config.yaml
model: "contrastive image-text model"
dataset: "rosettes with rotational symmetry"
train_examples: 97500
image_size: 64
crop_scale_min: 1
horizontal_flip: true
tokenizer: "word"
vocab_size: 28
loss: "sigmoid"
embed_dim: 256
encoder_arch: "convnext_v2"
encoder_isotropic: false
encoder_norm: "layernorm"
encoder_activation: "gelu"
encoder_mlp_ratio: 4
encoder_inner_norm: false
encoder_patch_size: [4, 4]
encoder_conv_stem: false
encoder_depths: [4, 8, 4]
encoder_widths: [48, 96, 192]
encoder_kernel_size: 7
text_encoder_causal: true
text_encoder_width: 192
text_encoder_layers: 7
text_encoder_norm: "layernorm"
text_encoder_norm_position: "pre"
text_encoder_activation: "relu"
text_encoder_mlp_ratio: 2
text_encoder_head_dim: 16
text_encoder_fused_qkv: false
text_encoder_bias: "all"
text_encoder_qk_norm: false
text_encoder_parallel_block: false
text_encoder_dropout: 0.1
text_encoder_inner_norm: false
text_encoder_drop_path: 0.15
text_encoder_positions: "rope"
init: "trunc_normal_002"
residual_init: "none"
optimizer: "soap"
beta2: 0.99
learning_rate: 0.0014
beta1: 0.9
shampoo_beta: 0.99
eps: 1e-08
precondition_frequency: 50
max_precond_dim: 1536
one_sided: false
adamw_lr_other_params: 0.001
max_grad_norm: 5.0
ema_decay: 0.99
max_steps: 8100
batch_size: 256
epochs: 21.3
lr_schedule: "step"
warmup_steps: 400
weight_decay: 0.1
adamw_weight_decay_other_params: 0.05
Rows from block 3 of the text encoder, named by matrix and row number. Rows with one number belong to one neuron. Each number is 200 + 40 x the weight over its row's rms, rounded and kept within 0 to 999. All counts start at 0. After the name is the row's rms in percent of the matrix's.
# fc1: MLP up (text_encoder.blocks.3.mlp.fc1.weight, 384x192), inputs 0-191
# fc2: MLP down (text_encoder.blocks.3.mlp.fc2.weight, 192x384, transposed), outputs 0-191
fc1.187,129,164,280,184,187,211,290,249,185,98,126,160,171,237,197,191,170,209,208,182,251,217,99,244,277,195,174,136,182,218,172,227,216,151,225,210,162,238,205,189,159,228,175,218,185,210,266,155,169,169,156,191,143,191,198,109,265,155,199,183,170,177,156,172,227,199,186,277,202,216,264,242,145,216,188,177,261,207,202,209,172,234,219,153,191,249,195,92,259,212,228,176,194,199,184,172,236,240,81,216,190,173,202,156,192,168,104,216,201,211,204,171,199,173,104,203,225,248,267,232,229,213,185,209,168,150,186,140,195,263,168,291,141,195,207,164,254,193,248,237,170,171,160,246,174,171,195,157,212,199,193,120,241,209,145,176,210,243,201,162,214,222,215,129,233,268,216,190,168,214,266,212,266,158,258,198,251,192,194,164,165,199,189,172,174,247,198,237,231,180,255,180,168
fc2.187,116,250,116,192,199,204,113,161,197,301,205,219,211,169,209,256,197,215,204,261,171,138,238,158,166,198,215,274,216,167,223,187,176,246,161,194,219,165,192,243,203,166,234,193,235,204,127,228,252,171,226,280,223,233,228,270,149,237,229,160,222,248,222,209,133,170,218,185,221,156,138,178,247,222,214,197,173,182,188,230,167,99,168,245,207,141,213,318,191,214,195,193,228,248,239,232,168,160,295,211,208,221,194,203,195,204,264,210,169,191,191,221,204,205,310,226,175,192,154,175,154,190,204,226,219,254,240,241,242,150,207,188,272,212,203,232,200,219,156,150,203,214,225,140,209,213,256,249,189,219,221,254,110,183,277,217,179,179,234,162,167,196,117,293,145,150,184,223,235,167,157,149,92,218,195,213,147,219,192,219,199,191,184,207,218,177,223,212,197,127,135,242,244
fc1.188,091,193,281,232,155,161,156,204,158,189,206,179,101,174,140,122,236,163,191,214,203,216,142,140,214,206,189,138,246,263,128,206,210,254,266,263,160,240,260,127,266,173,270,205,158,242,211,139,231,161,167,259,206,260,205,190,186,158,172,226,178,216,201,168,170,225,232,147,176,205,217,228,216,188,149,141,276,231,160,294,205,80,196,151,214,226,240,190,173,252,239,170,188,209,181,182,275,209,196,177,240,228,161,237,209,190,196,211,223,218,175,221,234,146,263,178,267,195,263,214,163,224,228,272,189,213,237,206,276,184,217,175,189,228,158,154,216,218,269,135,193,218,214,206,194,162,221,232,150,199,150,144,195,134,295,214,192,194,201,213,198,248,224,186,208,168,187,164,239,187,211,162,219,210,180,173,264,159,138,239,243,235,166,197,209,256,193,186,220,251,199,302,154
fc2.188,088,217,138,165,238,198,236,213,221,243,174,230,245,204,231,269,162,188,215,209,210,166,221,273,126,275,223,244,200,118,228,175,225,116,132,165,294,157,176,247,148,219,127,156,241,183,183,234,241,256,216,145,185,206,186,243,127,251,127,239,255,234,198,226,225,99,176,222,220,181,219,181,213,226,217,234,159,172,174,141,218,263,235,171,207,193,209,270,192,124,193,234,214,241,189,197,129,192,199,187,164,192,184,187,232,259,165,163,158,190,255,238,166,176,140,219,211,209,197,221,194,248,212,131,220,135,189,188,161,209,200,235,188,248,268,222,226,154,117,260,233,187,198,187,247,192,174,236,185,238,230,210,163,190,114,174,275,176,238,167,222,133,160,151,153,212,231,250,193,204,186,250,156,231,181,215,194,216,233,223,123,121,245,202,223,172,186,181,211,191,167,102,263
fc1.189,096,170,249,265,99,137,195,247,133,170,238,175,152,214,239,200,185,245,228,177,245,302,207,263,194,213,165,261,190,193,194,233,214,179,184,227,193,264,176,192,175,207,174,251,202,219,199,208,142,195,204,206,187,149,201,192,206,236,186,161,109,276,167,143,289,200,167,218,185,233,175,218,254,216,182,230,186,147,229,149,196,222,205,136,171,163,174,208,148,231,228,135,221,193,139,109,217,266,183,200,251,130,265,248,286,230,213,214,246,164,205,188,210,182,202,184,203,208,270,175,242,169,186,191,188,259,206,234,218,215,175,166,213,306,223,215,240,264,180,210,164,300,169,187,167,203,183,217,227,152,298,234,137,219,239,151,239,150,182,208,229,200,243,125,194,258,172,239,186,185,164,261,188,207,211,236,194,230,229,197,209,211,245,187,150,265,97,211,136,184,239,201,194
fc2.189,098,276,162,197,210,225,151,196,189,219,133,229,235,232,206,127,182,220,176,202,106,155,252,138,201,219,258,142,194,168,208,159,206,189,245,176,186,187,240,204,191,187,175,149,174,171,193,194,210,172,223,207,88,204,268,188,233,208,187,218,228,188,239,157,208,174,247,178,279,164,233,143,193,185,217,200,211,257,163,208,213,215,209,246,180,225,266,179,187,234,133,220,207,172,289,216,181,114,290,275,213,221,129,170,258,205,200,179,172,247,195,328,192,264,225,213,182,175,174,250,193,216,254,203,217,281,172,139,174,185,200,173,164,154,212,268,231,135,183,154,191,169,187,171,234,196,239,145,259,245,154,215,263,213,247,209,214,121,134,153,165,184,156,257,195,208,219,202,220,224,213,244,151,167,182,124,249,301,197,200,166,201,207,231,215,186,253,272,240,202,149,167,182
fc1.190,090,219,189,209,221,273,151,258,219,183,146,155,140,181,206,215,187,246,203,182,176,213,258,167,123,187,166,224,235,127,253,198,219,166,271,187,211,215,210,237,187,167,150,194,182,180,203,233,175,186,207,235,153,176,163,159,187,151,211,233,207,186,240,124,128,242,200,250,238,153,177,214,195,153,170,217,147,222,125,180,179,251,221,144,237,214,204,279,286,183,253,222,239,165,281,188,171,206,238,194,190,208,232,172,198,147,243,175,220,158,159,191,174,159,111,147,227,186,189,168,161,237,241,272,181,211,167,136,196,202,281,186,177,301,144,177,159,158,217,232,130,280,201,215,280,208,190,204,156,232,171,142,221,194,248,182,161,160,224,188,190,117,127,240,157,260,221,183,218,222,183,224,194,289,230,203,113,258,102,217,159,241,207,213,213,214,223,200,225,142,204,249,172
fc2.190,094,162,169,165,147,183,157,147,204,234,224,239,195,165,195,178,135,181,187,163,153,176,129,194,234,242,302,249,214,165,188,238,120,160,129,184,158,199,168,208,239,234,223,197,191,205,129,240,192,231,125,228,150,213,220,217,205,222,249,186,212,150,190,179,190,173,222,200,195,206,148,111,192,220,161,136,235,167,255,288,190,211,250,242,192,204,130,171,183,252,145,229,215,174,148,215,161,216,175,137,223,195,267,233,223,174,232,213,165,230,176,123,164,250,257,179,262,142,146,236,187,165,151,232,153,185,212,269,176,152,203,179,229,196,254,256,226,145,186,132,201,112,197,212,182,189,192,152,238,239,184,252,151,203,155,225,156,193,203,224,171,213,238,131,177,140,149,176,176,161,236,242,175,171,175,212,275,188,218,190,199,105,257,127,143,145,232,170,188,146,156,123,233
fc1.191,130,173,246,163,172,174,218,208,264,160,211,212,197,193,249,291,155,167,163,214,156,195,208,176,209,172,197,153,228,202,217,146,205,171,148,140,187,176,183,268,192,269,229,196,315,208,196,227,217,251,217,200,198,176,166,179,121,160,266,182,197,189,191,255,212,149,175,223,245,151,228,321,236,147,182,190,214,199,180,186,183,211,208,179,238,96,285,234,232,206,128,188,179,188,238,224,170,153,169,186,263,193,142,232,158,221,260,158,230,207,205,188,223,242,242,228,154,248,259,126,243,194,185,233,189,129,205,273,280,182,156,203,160,161,187,239,234,178,85,136,153,169,206,171,171,152,211,242,188,173,179,225,216,166,181,169,218,160,226,193,250,178,246,194,208,230,128,180,178,156,272,150,197,196,275,207,160,269,210,143,197,149,236,217,142,248,177,258,163,179,192,175,177
fc2.191,113,198,187,229,234,205,182,240,153,233,173,209,243,218,224,82,235,218,210,191,218,207,210,235,202,226,202,269,168,207,181,247,169,218,240,237,200,223,234,134,204,135,183,224,170,182,245,167,202,165,175,190,218,230,218,224,262,246,142,215,151,217,240,116,161,263,218,196,157,198,121,86,179,269,236,180,186,183,225,221,217,194,211,229,184,236,134,170,186,156,278,251,195,238,173,192,261,234,219,227,149,245,219,194,240,197,164,236,186,211,177,213,194,166,169,167,272,175,159,257,156,206,230,180,182,272,167,156,156,230,232,175,269,228,215,150,113,241,306,262,256,251,155,197,242,258,201,148,224,235,202,132,147,240,215,229,203,268,168,199,144,167,184,195,190,170,258,191,204,271,123,291,182,224,172,194,238,125,236,255,202,205,165,139,250,140,223,171,229,222,200,223,230
fc1.192,082,162,192,163,142,228,243,291,172,206,158,216,244,193,207,190,120,162,293,209,237,238,179,190,235,157,156,152,178,202,184,201,207,192,274,237,165,224,175,180,225,213,218,144,172,228,234,189,198,175,169,250,227,168,217,219,179,175,226,138,137,226,179,208,178,193,248,207,257,134,201,188,276,227,183,241,251,162,186,307,136,177,161,220,193,212,266,213,208,183,129,126,217,157,264,228,255,149,248,223,151,225,239,224,273,150,213,226,220,193,161,226,269,192,218,246,151,209,249,235,156,156,220,229,270,172,196,252,242,222,193,211,192,208,207,212,181,196,215,208,160,166,271,192,161,197,143,217,248,230,199,252,306,184,193,146,203,172,224,277,162,270,191,191,166,196,110,174,284,212,190,165,177,162,181,198,136,246,243,162,201,260,227,184,125,171,203,178,218,263,226,286,251
fc2.192,081,200,184,227,253,176,191,174,142,191,279,213,212,188,160,230,223,161,141,211,190,160,157,242,115,197,165,228,248,173,292,181,175,192,102,237,154,279,202,240,149,189,190,192,233,213,195,235,241,138,206,190,220,231,206,203,221,195,203,225,244,208,170,143,169,169,162,254,203,252,135,245,157,115,150,150,210,254,189,106,255,232,226,147,183,227,194,178,205,232,250,163,245,221,114,194,185,270,178,190,225,148,169,196,180,202,179,203,260,240,198,197,144,274,208,189,249,125,183,265,234,330,234,176,171,175,161,160,193,205,242,192,271,233,189,155,225,132,180,216,207,155,146,218,260,185,196,183,164,173,175,126,184,239,216,238,182,233,139,247,230,168,269,255,176,174,241,234,190,213,216,235,194,180,145,159,266,207,161,216,207,161,167,230,245,228,216,221,213,181,234,128,137
fc1.193,110,240,217,190,242,222,150,139,239,254,201,151,170,253,225,198,177,214,177,168,229,191,280,163,187,200,186,201,262,223,164,216,187,155,222,256,247,195,225,179,163,237,245,272,138,260,162,232,155,188,111,180,185,217,148,234,149,125,159,202,213,128,197,192,226,134,196,195,225,186,201,172,251,208,227,205,235,179,183,266,306,206,135,123,187,178,257,187,240,178,236,221,194,206,141,231,247,273,217,278,268,138,143,131,195,140,120,172,166,222,195,189,187,119,241,210,189,239,214,253,218,228,216,166,216,182,193,202,103,117,236,154,195,212,201,170,238,153,168,198,171,176,199,220,202,168,206,202,206,293,173,190,249,194,199,184,129,185,204,230,232,181,179,271,208,137,110,207,186,180,207,190,177,291,184,181,199,195,162,221,194,193,201,197,190,150,125,238,224,276,197,261,244
fc2.193,117,168,155,165,202,213,216,261,154,147,194,262,204,146,150,239,177,203,235,226,227,293,163,240,220,266,202,220,226,225,172,251,290,189,200,179,181,184,188,223,243,209,159,232,177,170,155,192,217,193,244,211,162,156,214,207,275,208,209,207,162,260,165,202,177,240,210,179,198,203,210,195,97,210,166,168,180,201,219,164,122,175,208,238,163,261,184,204,193,193,136,172,177,227,243,182,169,119,180,181,197,189,232,184,201,190,242,177,262,198,273,152,136,227,154,138,181,145,140,148,192,175,159,199,204,170,201,111,235,269,181,167,204,186,193,173,108,256,238,218,201,201,131,170,184,267,192,184,192,157,241,236,271,134,258,203,313,194,217,239,147,181,228,128,216,303,206,174,225,224,195,194,191,157,222,212,134,229,196,179,221,174,144,175,197,188,237,149,210,153,142,76,156
fc1.194,090,154,159,183,233,166,217,180,112,207,182,202,123,255,136,243,171,244,238,205,259,262,215,260,168,226,228,159,195,160,169,240,153,270,121,222,207,207,177,173,221,180,226,177,197,131,149,219,270,235,212,227,159,196,188,233,100,139,214,192,202,170,205,255,174,201,197,283,138,236,176,213,201,187,221,214,126,174,170,217,152,189,201,252,127,143,167,326,212,135,148,214,153,227,153,194,285,181,158,197,241,215,167,167,200,227,208,236,250,154,165,249,259,210,181,181,265,279,148,288,194,167,182,227,208,196,249,253,270,222,228,180,187,204,136,165,162,136,205,227,219,235,145,219,194,248,239,147,227,259,192,153,189,186,270,196,192,190,228,195,183,220,184,192,132,206,209,198,223,206,242,206,199,152,218,264,163,130,224,204,175,170,163,209,203,194,288,240,191,181,217,242,188
fc2.194,100,165,223,230,212,201,223,229,284,237,207,201,290,166,203,140,215,203,162,157,269,128,180,191,207,188,173,209,252,176,238,203,179,198,219,226,250,217,212,243,220,234,193,220,204,267,221,232,200,149,193,199,267,234,247,181,209,236,210,223,244,205,226,232,247,233,280,163,210,178,305,162,184,212,259,217,245,151,198,251,217,155,224,265,243,260,273,124,281,305,261,226,244,215,187,227,208,188,214,184,216,215,273,256,232,220,191,217,151,232,137,231,127,179,242,186,161,213,211,178,158,191,219,134,257,214,239,175,166,196,157,268,134,213,249,201,269,254,228,227,148,188,276,199,161,202,183,273,170,205,222,221,209,212,161,217,269,197,216,245,240,179,207,213,267,163,201,186,167,180,243,278,190,209,146,167,217,292,203,248,256,235,285,154,246,250,216,200,226,165,200,209,169
fc1.195,089,201,214,193,190,185,211,177,218,140,219,219,117,195,217,208,200,221,226,234,213,243,170,187,224,168,148,222,155,153,247,221,156,234,130,110,225,282,255,224,217,291,181,255,148,204,144,194,202,187,195,189,220,230,174,157,243,205,183,131,164,149,236,232,162,185,176,201,148,204,222,215,204,213,237,148,174,179,213,214,88,155,239,274,216,186,180,210,236,184,133,153,225,168,210,146,161,180,132,222,211,162,200,187,204,225,208,177,225,152,208,180,193,278,187,238,257,158,147,165,162,201,142,214,212,270,220,196,182,250,175,164,229,181,134,205,262,263,299,181,250,239,256,245,146,161,119,222,203,180,218,148,251,135,210,197,186,147,180,276,198,295,251,211,246,242,187,240,243,205,294,201,229,145,214,207,192,183,191,216,140,269,247,182,219,162,252,180,160,229,179,184,283
fc2.195,086,169,264,232,212,154,254,244,180,137,217,153,183,150,202,213,239,239,171,177,175,168,219,156,141,161,215,163,193,159,164,240,114,178,209,279,200,170,181,247,235,189,170,181,209,116,228,260,248,214,207,195,87,175,271,293,171,223,211,181,200,207,249,217,162,189,125,305,305,248,121,139,229,211,161,228,231,239,275,233,245,203,131,189,211,181,253,176,164,213,259,198,81,211,200,192,216,198,258,182,159,276,189,197,193,157,175,241,234,159,199,233,149,188,129,174,212,269,236,214,197,173,218,180,203,215,231,138,184,178,201,226,161,160,190,146,173,180,153,205,182,212,200,189,229,256,283,180,193,236,188,166,179,203,197,200,208,167,259,180,271,228,197,182,206,227,163,182,154,223,166,277,224,187,216,192,178,165,265,181,239,166,137,175,198,204,242,249,180,239,168,196,148
fc1.196,090,176,182,158,232,200,227,196,243,166,144,228,227,126,143,247,208,176,270,145,207,175,225,169,226,183,192,140,205,240,178,194,215,192,139,196,201,181,205,198,294,228,208,208,203,237,297,232,180,282,145,277,117,207,132,171,153,256,252,187,153,197,235,206,171,192,254,238,162,205,262,102,296,217,166,164,173,154,245,302,186,192,194,205,208,171,219,223,198,212,150,219,300,265,130,184,183,189,177,221,205,181,239,238,191,216,156,192,214,130,278,261,159,157,180,231,276,188,193,220,255,207,144,243,291,174,162,254,161,143,191,161,223,247,218,196,191,187,160,183,198,241,227,237,192,231,163,223,157,233,226,156,129,214,252,204,197,184,181,127,219,184,217,185,281,158,192,225,175,155,153,221,164,182,191,157,194,165,226,221,192,221,214,150,212,154,202,207,122,155,206,179,181
fc2.196,094,233,202,210,260,206,191,189,235,254,214,163,227,206,158,81,181,265,204,166,175,209,141,251,135,220,136,225,301,201,291,223,210,179,163,219,203,279,154,175,143,190,179,146,158,174,190,174,237,158,205,194,238,206,231,217,144,205,142,230,249,168,171,273,242,210,99,127,224,134,150,220,192,168,275,126,191,208,225,103,228,153,293,171,222,218,153,167,187,256,243,217,210,218,203,257,167,186,224,161,246,171,139,179,149,207,249,279,188,213,179,148,238,207,191,167,180,197,193,198,154,220,244,180,184,154,225,151,204,245,196,198,225,181,246,225,276,131,192,233,197,202,141,233,200,198,254,193,260,240,173,177,131,177,295,165,186,165,166,187,182,198,198,213,214,173,219,179,216,178,187,225,195,180,224,210,133,211,243,245,242,125,211,231,146,200,192,200,246,241,229,210,267
fc1.197,105,159,263,221,201,247,171,272,230,235,249,156,147,175,198,289,205,234,130,131,228,165,250,205,185,229,149,258,172,227,189,170,202,205,210,181,309,212,211,145,186,136,186,221,238,170,203,195,251,143,227,143,194,179,235,245,188,178,181,231,228,214,211,209,215,162,131,223,181,173,216,216,187,195,138,268,234,213,159,217,123,137,200,173,206,201,255,244,242,156,181,245,183,245,168,236,207,133,179,193,177,233,202,219,189,150,182,182,279,186,253,203,106,178,229,221,140,168,151,148,202,262,223,173,166,216,204,142,194,183,170,115,168,218,227,172,184,99,177,134,252,223,212,203,230,207,205,180,210,166,218,295,273,153,263,200,210,249,233,157,198,159,161,192,188,182,206,241,203,222,274,206,216,197,285,310,186,225,190,179,196,191,289,194,207,184,215,226,230,226,239,261,281
fc2.197,108,165,163,242,255,114,150,201,183,170,207,230,210,189,161,159,201,209,224,252,256,152,171,225,223,170,207,145,216,137,171,255,197,164,153,239,178,256,138,257,240,203,209,262,211,169,197,169,147,172,155,246,189,206,158,151,213,234,237,197,230,181,206,231,241,186,264,155,243,198,204,173,195,233,216,176,236,176,172,226,299,241,194,190,217,172,162,193,180,193,205,196,188,220,176,161,260,245,167,228,183,271,169,213,230,266,189,167,173,237,152,149,282,265,246,159,176,192,257,218,218,146,136,190,218,180,236,243,198,229,237,243,254,211,207,219,213,212,286,228,176,110,214,253,122,293,204,185,149,217,217,205,115,288,180,228,179,215,240,273,107,190,204,209,202,263,205,208,195,216,130,135,210,199,171,169,262,231,201,200,187,143,114,268,163,240,158,192,159,234,221,221,115
fc1.198,060,173,181,212,238,247,225,206,149,221,206,246,166,206,166,185,178,111,191,250,207,219,200,228,157,200,201,177,170,186,157,184,213,184,189,156,260,127,212,303,195,250,246,235,159,180,162,204,219,215,160,198,216,131,199,232,126,234,208,206,104,232,237,166,190,223,222,173,237,194,188,182,222,208,149,230,218,201,172,215,165,179,239,180,212,201,195,188,188,267,172,218,176,216,169,297,170,199,174,249,177,156,162,271,178,285,243,214,196,152,165,283,302,219,166,180,230,168,209,154,193,184,248,226,203,121,287,164,198,211,201,256,214,168,264,280,190,200,253,184,186,166,253,270,275,214,210,244,161,173,236,193,203,225,251,165,168,247,218,326,200,209,166,166,138,152,166,228,227,195,239,164,222,135,250,218,190,243,203,190,198,153,245,307,229,198,114,137,160,234,168,192,171
fc2.198,058,180,250,160,286,242,160,210,190,190,230,132,188,162,239,195,91,222,171,194,270,201,132,253,162,210,208,215,216,240,263,271,292,230,199,223,191,247,148,178,183,216,189,286,169,155,223,246,173,158,200,225,179,208,224,195,165,207,150,195,211,156,183,249,134,200,218,214,231,196,255,194,194,195,209,203,178,245,165,163,237,150,129,230,225,267,193,209,184,217,216,220,162,164,206,165,185,204,247,205,213,201,217,235,197,99,192,200,140,222,228,190,188,233,201,222,189,228,220,113,112,206,119,230,189,215,130,205,249,172,141,132,244,208,183,210,197,205,185,164,195,167,168,160,119,222,162,217,137,213,247,159,187,151,179,239,259,189,204,152,194,177,53,222,156,166,118,163,222,220,206,203,81,219,167,162,246,246,222,163,206,171,186,267,197,166,194,246,255,190,194,190,237
fc1.199,099,214,169,205,188,217,197,169,240,182,232,242,165,170,179,282,221,202,244,229,168,217,162,270,172,190,240,239,185,165,226,231,198,264,178,181,258,238,182,209,178,175,119,238,227,133,165,213,199,207,241,174,167,147,204,189,254,253,158,237,209,191,185,148,197,161,193,254,178,264,192,249,243,163,131,228,187,227,232,217,224,210,231,237,185,239,189,174,217,228,124,207,134,208,224,207,162,154,235,174,87,145,179,241,167,189,211,113,189,242,273,221,245,184,286,150,122,260,141,181,319,222,185,222,220,154,112,169,157,240,174,124,299,182,195,132,247,260,228,250,199,199,187,163,252,204,184,225,135,177,199,156,232,198,150,170,200,209,177,217,233,276,204,182,217,214,227,149,169,208,200,175,147,209,216,226,240,251,104,201,190,204,195,244,144,262,179,177,151,190,208,251,191
fc2.199,098,192,239,154,174,161,162,253,152,205,161,166,220,195,165,171,195,265,122,196,227,130,184,188,271,245,183,166,213,250,188,117,195,213,177,253,215,180,199,210,220,145,254,228,177,254,217,122,230,209,179,242,265,286,152,249,165,166,151,142,187,187,204,304,140,179,197,211,214,133,213,146,202,173,234,175,175,164,230,182,162,213,192,226,267,215,199,254,136,148,264,204,266,181,183,176,183,159,134,282,257,205,210,180,260,182,187,206,225,215,130,232,164,151,163,220,293,156,193,182,82,173,162,194,185,212,291,199,250,154,172,230,122,156,205,212,150,220,177,222,205,142,248,237,194,191,228,199,227,178,263,222,199,225,200,232,190,216,200,225,163,192,178,248,231,130,248,264,214,226,239,213,232,190,221,232,152,176,232,230,188,164,214,239,234,125,239,157,152,196,133,174,195
fc1.200,090,198,178,168,132,192,278,212,214,149,227,264,192,209,149,176,154,143,220,225,171,230,227,281,163,167,266,147,161,173,164,192,164,152,174,149,190,191,274,231,210,146,199,201,230,215,259,236,229,207,219,190,159,211,166,168,214,184,187,205,174,171,104,182,222,175,109,146,242,190,174,257,200,203,230,291,183,163,248,211,156,186,271,249,156,179,157,150,210,181,176,168,253,188,144,187,209,189,184,165,175,130,99,194,202,246,204,214,186,194,123,252,212,239,154,165,173,228,259,215,236,215,212,119,250,229,247,182,320,184,188,228,299,247,195,232,199,215,283,225,196,187,273,162,270,180,218,180,164,208,160,214,230,281,195,183,244,170,112,193,169,225,260,215,179,206,175,220,225,196,187,236,145,198,163,161,225,197,207,204,163,171,185,124,222,208,200,144,267,223,224,187,248
fc2.200,086,189,208,180,226,217,185,233,173,203,174,162,229,170,263,217,228,195,155,154,217,115,155,241,177,186,252,248,177,173,237,198,203,230,171,211,207,175,150,287,196,256,224,181,206,260,187,205,235,199,269,210,237,150,207,187,208,239,226,218,212,202,226,204,164,169,266,181,254,232,185,160,146,204,177,239,211,160,105,148,254,226,137,187,215,181,123,222,227,201,273,239,176,173,102,246,164,234,241,179,197,186,148,150,223,160,254,137,273,165,273,167,201,188,243,186,218,161,203,206,214,211,240,231,172,198,231,250,112,203,133,208,85,218,226,147,277,176,217,151,129,263,184,230,136,168,183,246,217,195,190,126,234,184,208,191,142,191,178,207,228,117,188,289,156,169,237,153,201,133,187,193,246,174,216,205,284,179,248,261,167,192,114,233,195,255,230,198,160,203,210,215,229
fc1.201,112,196,212,242,215,213,140,200,182,190,232,180,219,240,182,215,142,269,161,158,257,203,263,206,193,224,193,232,185,223,234,306,165,192,208,227,246,224,197,256,174,234,177,259,222,181,206,159,225,218,253,214,245,268,183,155,257,218,172,167,178,186,226,209,199,149,199,264,145,237,188,126,185,228,158,168,201,278,165,227,176,138,226,257,191,148,183,158,207,219,288,204,136,157,176,141,221,178,180,256,83,129,228,177,188,171,193,212,166,228,247,159,214,191,219,258,232,191,191,168,213,213,183,259,246,171,183,236,287,200,190,172,191,224,235,172,221,184,220,216,140,168,124,220,219,224,167,248,210,234,237,167,122,128,248,143,200,209,299,208,146,170,214,194,252,132,219,214,214,245,163,178,237,272,147,165,191,241,195,238,172,232,171,249,259,238,221,113,149,205,107,139,218
fc2.201,116,193,179,183,213,193,220,218,197,229,149,178,119,235,185,152,258,185,248,278,180,218,145,174,203,218,217,172,223,232,224,166,190,172,206,180,152,241,173,185,228,203,248,135,243,221,170,216,204,173,184,225,215,142,258,246,159,130,248,195,216,195,202,197,225,288,202,179,229,180,192,224,195,287,195,220,146,261,272,266,251,242,166,149,258,202,226,252,190,144,115,224,188,253,149,191,253,240,229,212,237,210,198,254,225,233,156,269,188,178,233,271,172,269,230,161,136,270,168,240,212,175,257,131,221,183,142,145,200,251,218,160,175,173,175,200,193,183,202,167,232,206,291,165,227,266,252,160,206,234,165,259,286,245,202,269,250,156,114,240,222,255,219,242,203,200,188,224,246,237,232,199,203,173,231,224,184,132,200,209,202,217,253,181,238,199,182,322,222,260,251,210,203
fc1.202,111,267,170,170,196,202,174,166,207,155,112,199,162,143,224,230,244,229,210,166,147,240,236,210,163,217,300,236,229,215,208,167,230,166,153,267,143,205,178,203,219,246,211,227,251,169,184,235,224,195,135,179,237,234,196,201,132,194,202,204,129,149,178,143,231,223,235,218,199,185,132,175,179,164,188,213,135,252,267,189,186,253,262,186,204,269,159,175,255,162,161,219,226,207,216,118,180,221,249,154,167,201,171,245,225,181,241,184,254,193,236,150,215,179,195,204,192,182,165,216,230,225,176,191,174,217,203,284,241,200,147,141,255,211,201,275,251,267,224,241,161,217,234,202,118,231,193,176,283,255,237,195,240,225,221,193,189,137,261,137,274,276,165,245,179,221,165,149,194,224,146,166,278,197,164,250,195,205,202,232,214,171,251,136,127,187,218,283,207,235,150,161,284
fc2.202,116,193,262,246,187,160,230,244,256,188,307,203,227,246,221,191,179,184,168,185,276,176,159,257,212,221,142,141,178,187,231,225,187,221,312,119,262,177,231,209,174,175,207,200,148,235,201,179,198,212,293,209,200,191,180,163,263,168,248,173,286,264,253,230,205,207,165,156,235,249,228,234,196,247,235,231,245,180,96,206,183,150,198,229,212,151,248,206,191,212,231,220,181,186,197,281,199,201,198,168,225,206,265,191,166,225,117,247,127,223,137,191,204,217,187,253,251,247,208,174,166,185,229,202,222,201,154,153,147,199,276,270,186,153,172,137,147,159,128,223,194,196,185,244,263,180,188,245,155,162,220,181,137,227,164,199,178,225,127,260,180,151,246,197,225,211,205,211,216,187,263,246,170,266,193,156,203,227,159,208,162,195,204,247,244,247,177,118,215,167,264,191,157
fc1.203,110,229,181,186,166,160,233,153,164,231,222,172,202,165,190,178,233,227,149,142,196,191,259,166,117,200,235,188,231,204,149,219,168,147,249,200,188,173,169,149,205,232,176,188,169,249,211,216,149,131,195,197,162,171,165,243,254,128,202,156,219,187,213,201,270,251,252,168,233,218,222,247,162,183,191,153,172,236,179,207,222,196,211,177,208,247,237,208,240,295,189,220,244,158,242,244,150,200,160,190,195,287,249,215,242,297,193,182,184,220,257,275,206,233,174,239,195,245,191,215,212,157,178,254,161,185,332,168,216,182,252,194,155,158,159,204,155,186,216,201,262,131,183,223,217,155,235,292,170,114,233,164,220,223,205,235,176,258,167,191,164,228,263,239,227,218,171,209,186,168,245,114,212,161,151,185,171,218,235,135,207,105,153,256,153,165,183,142,125,290,188,221,192
fc2.203,100,172,184,187,219,269,223,273,245,197,163,199,206,255,243,226,199,187,193,198,169,166,160,284,236,192,183,194,119,204,187,192,190,263,164,215,235,241,270,209,158,167,216,210,228,196,166,173,201,287,137,214,267,252,218,183,153,272,183,198,161,228,224,187,153,159,213,199,224,173,201,139,236,221,245,226,234,174,213,166,141,212,209,213,174,125,178,200,185,92,211,209,198,222,178,136,277,202,244,254,248,122,168,190,224,100,211,193,240,151,155,131,161,165,225,172,137,161,207,168,176,183,240,130,246,251,113,269,181,218,201,181,242,242,234,169,211,176,217,187,198,262,144,210,188,223,203,120,238,264,200,228,179,176,211,210,195,137,216,209,208,171,183,165,163,181,232,207,227,220,131,234,198,226,269,237,219,236,208,321,210,285,206,113,235,194,177,241,265,156,220,187,181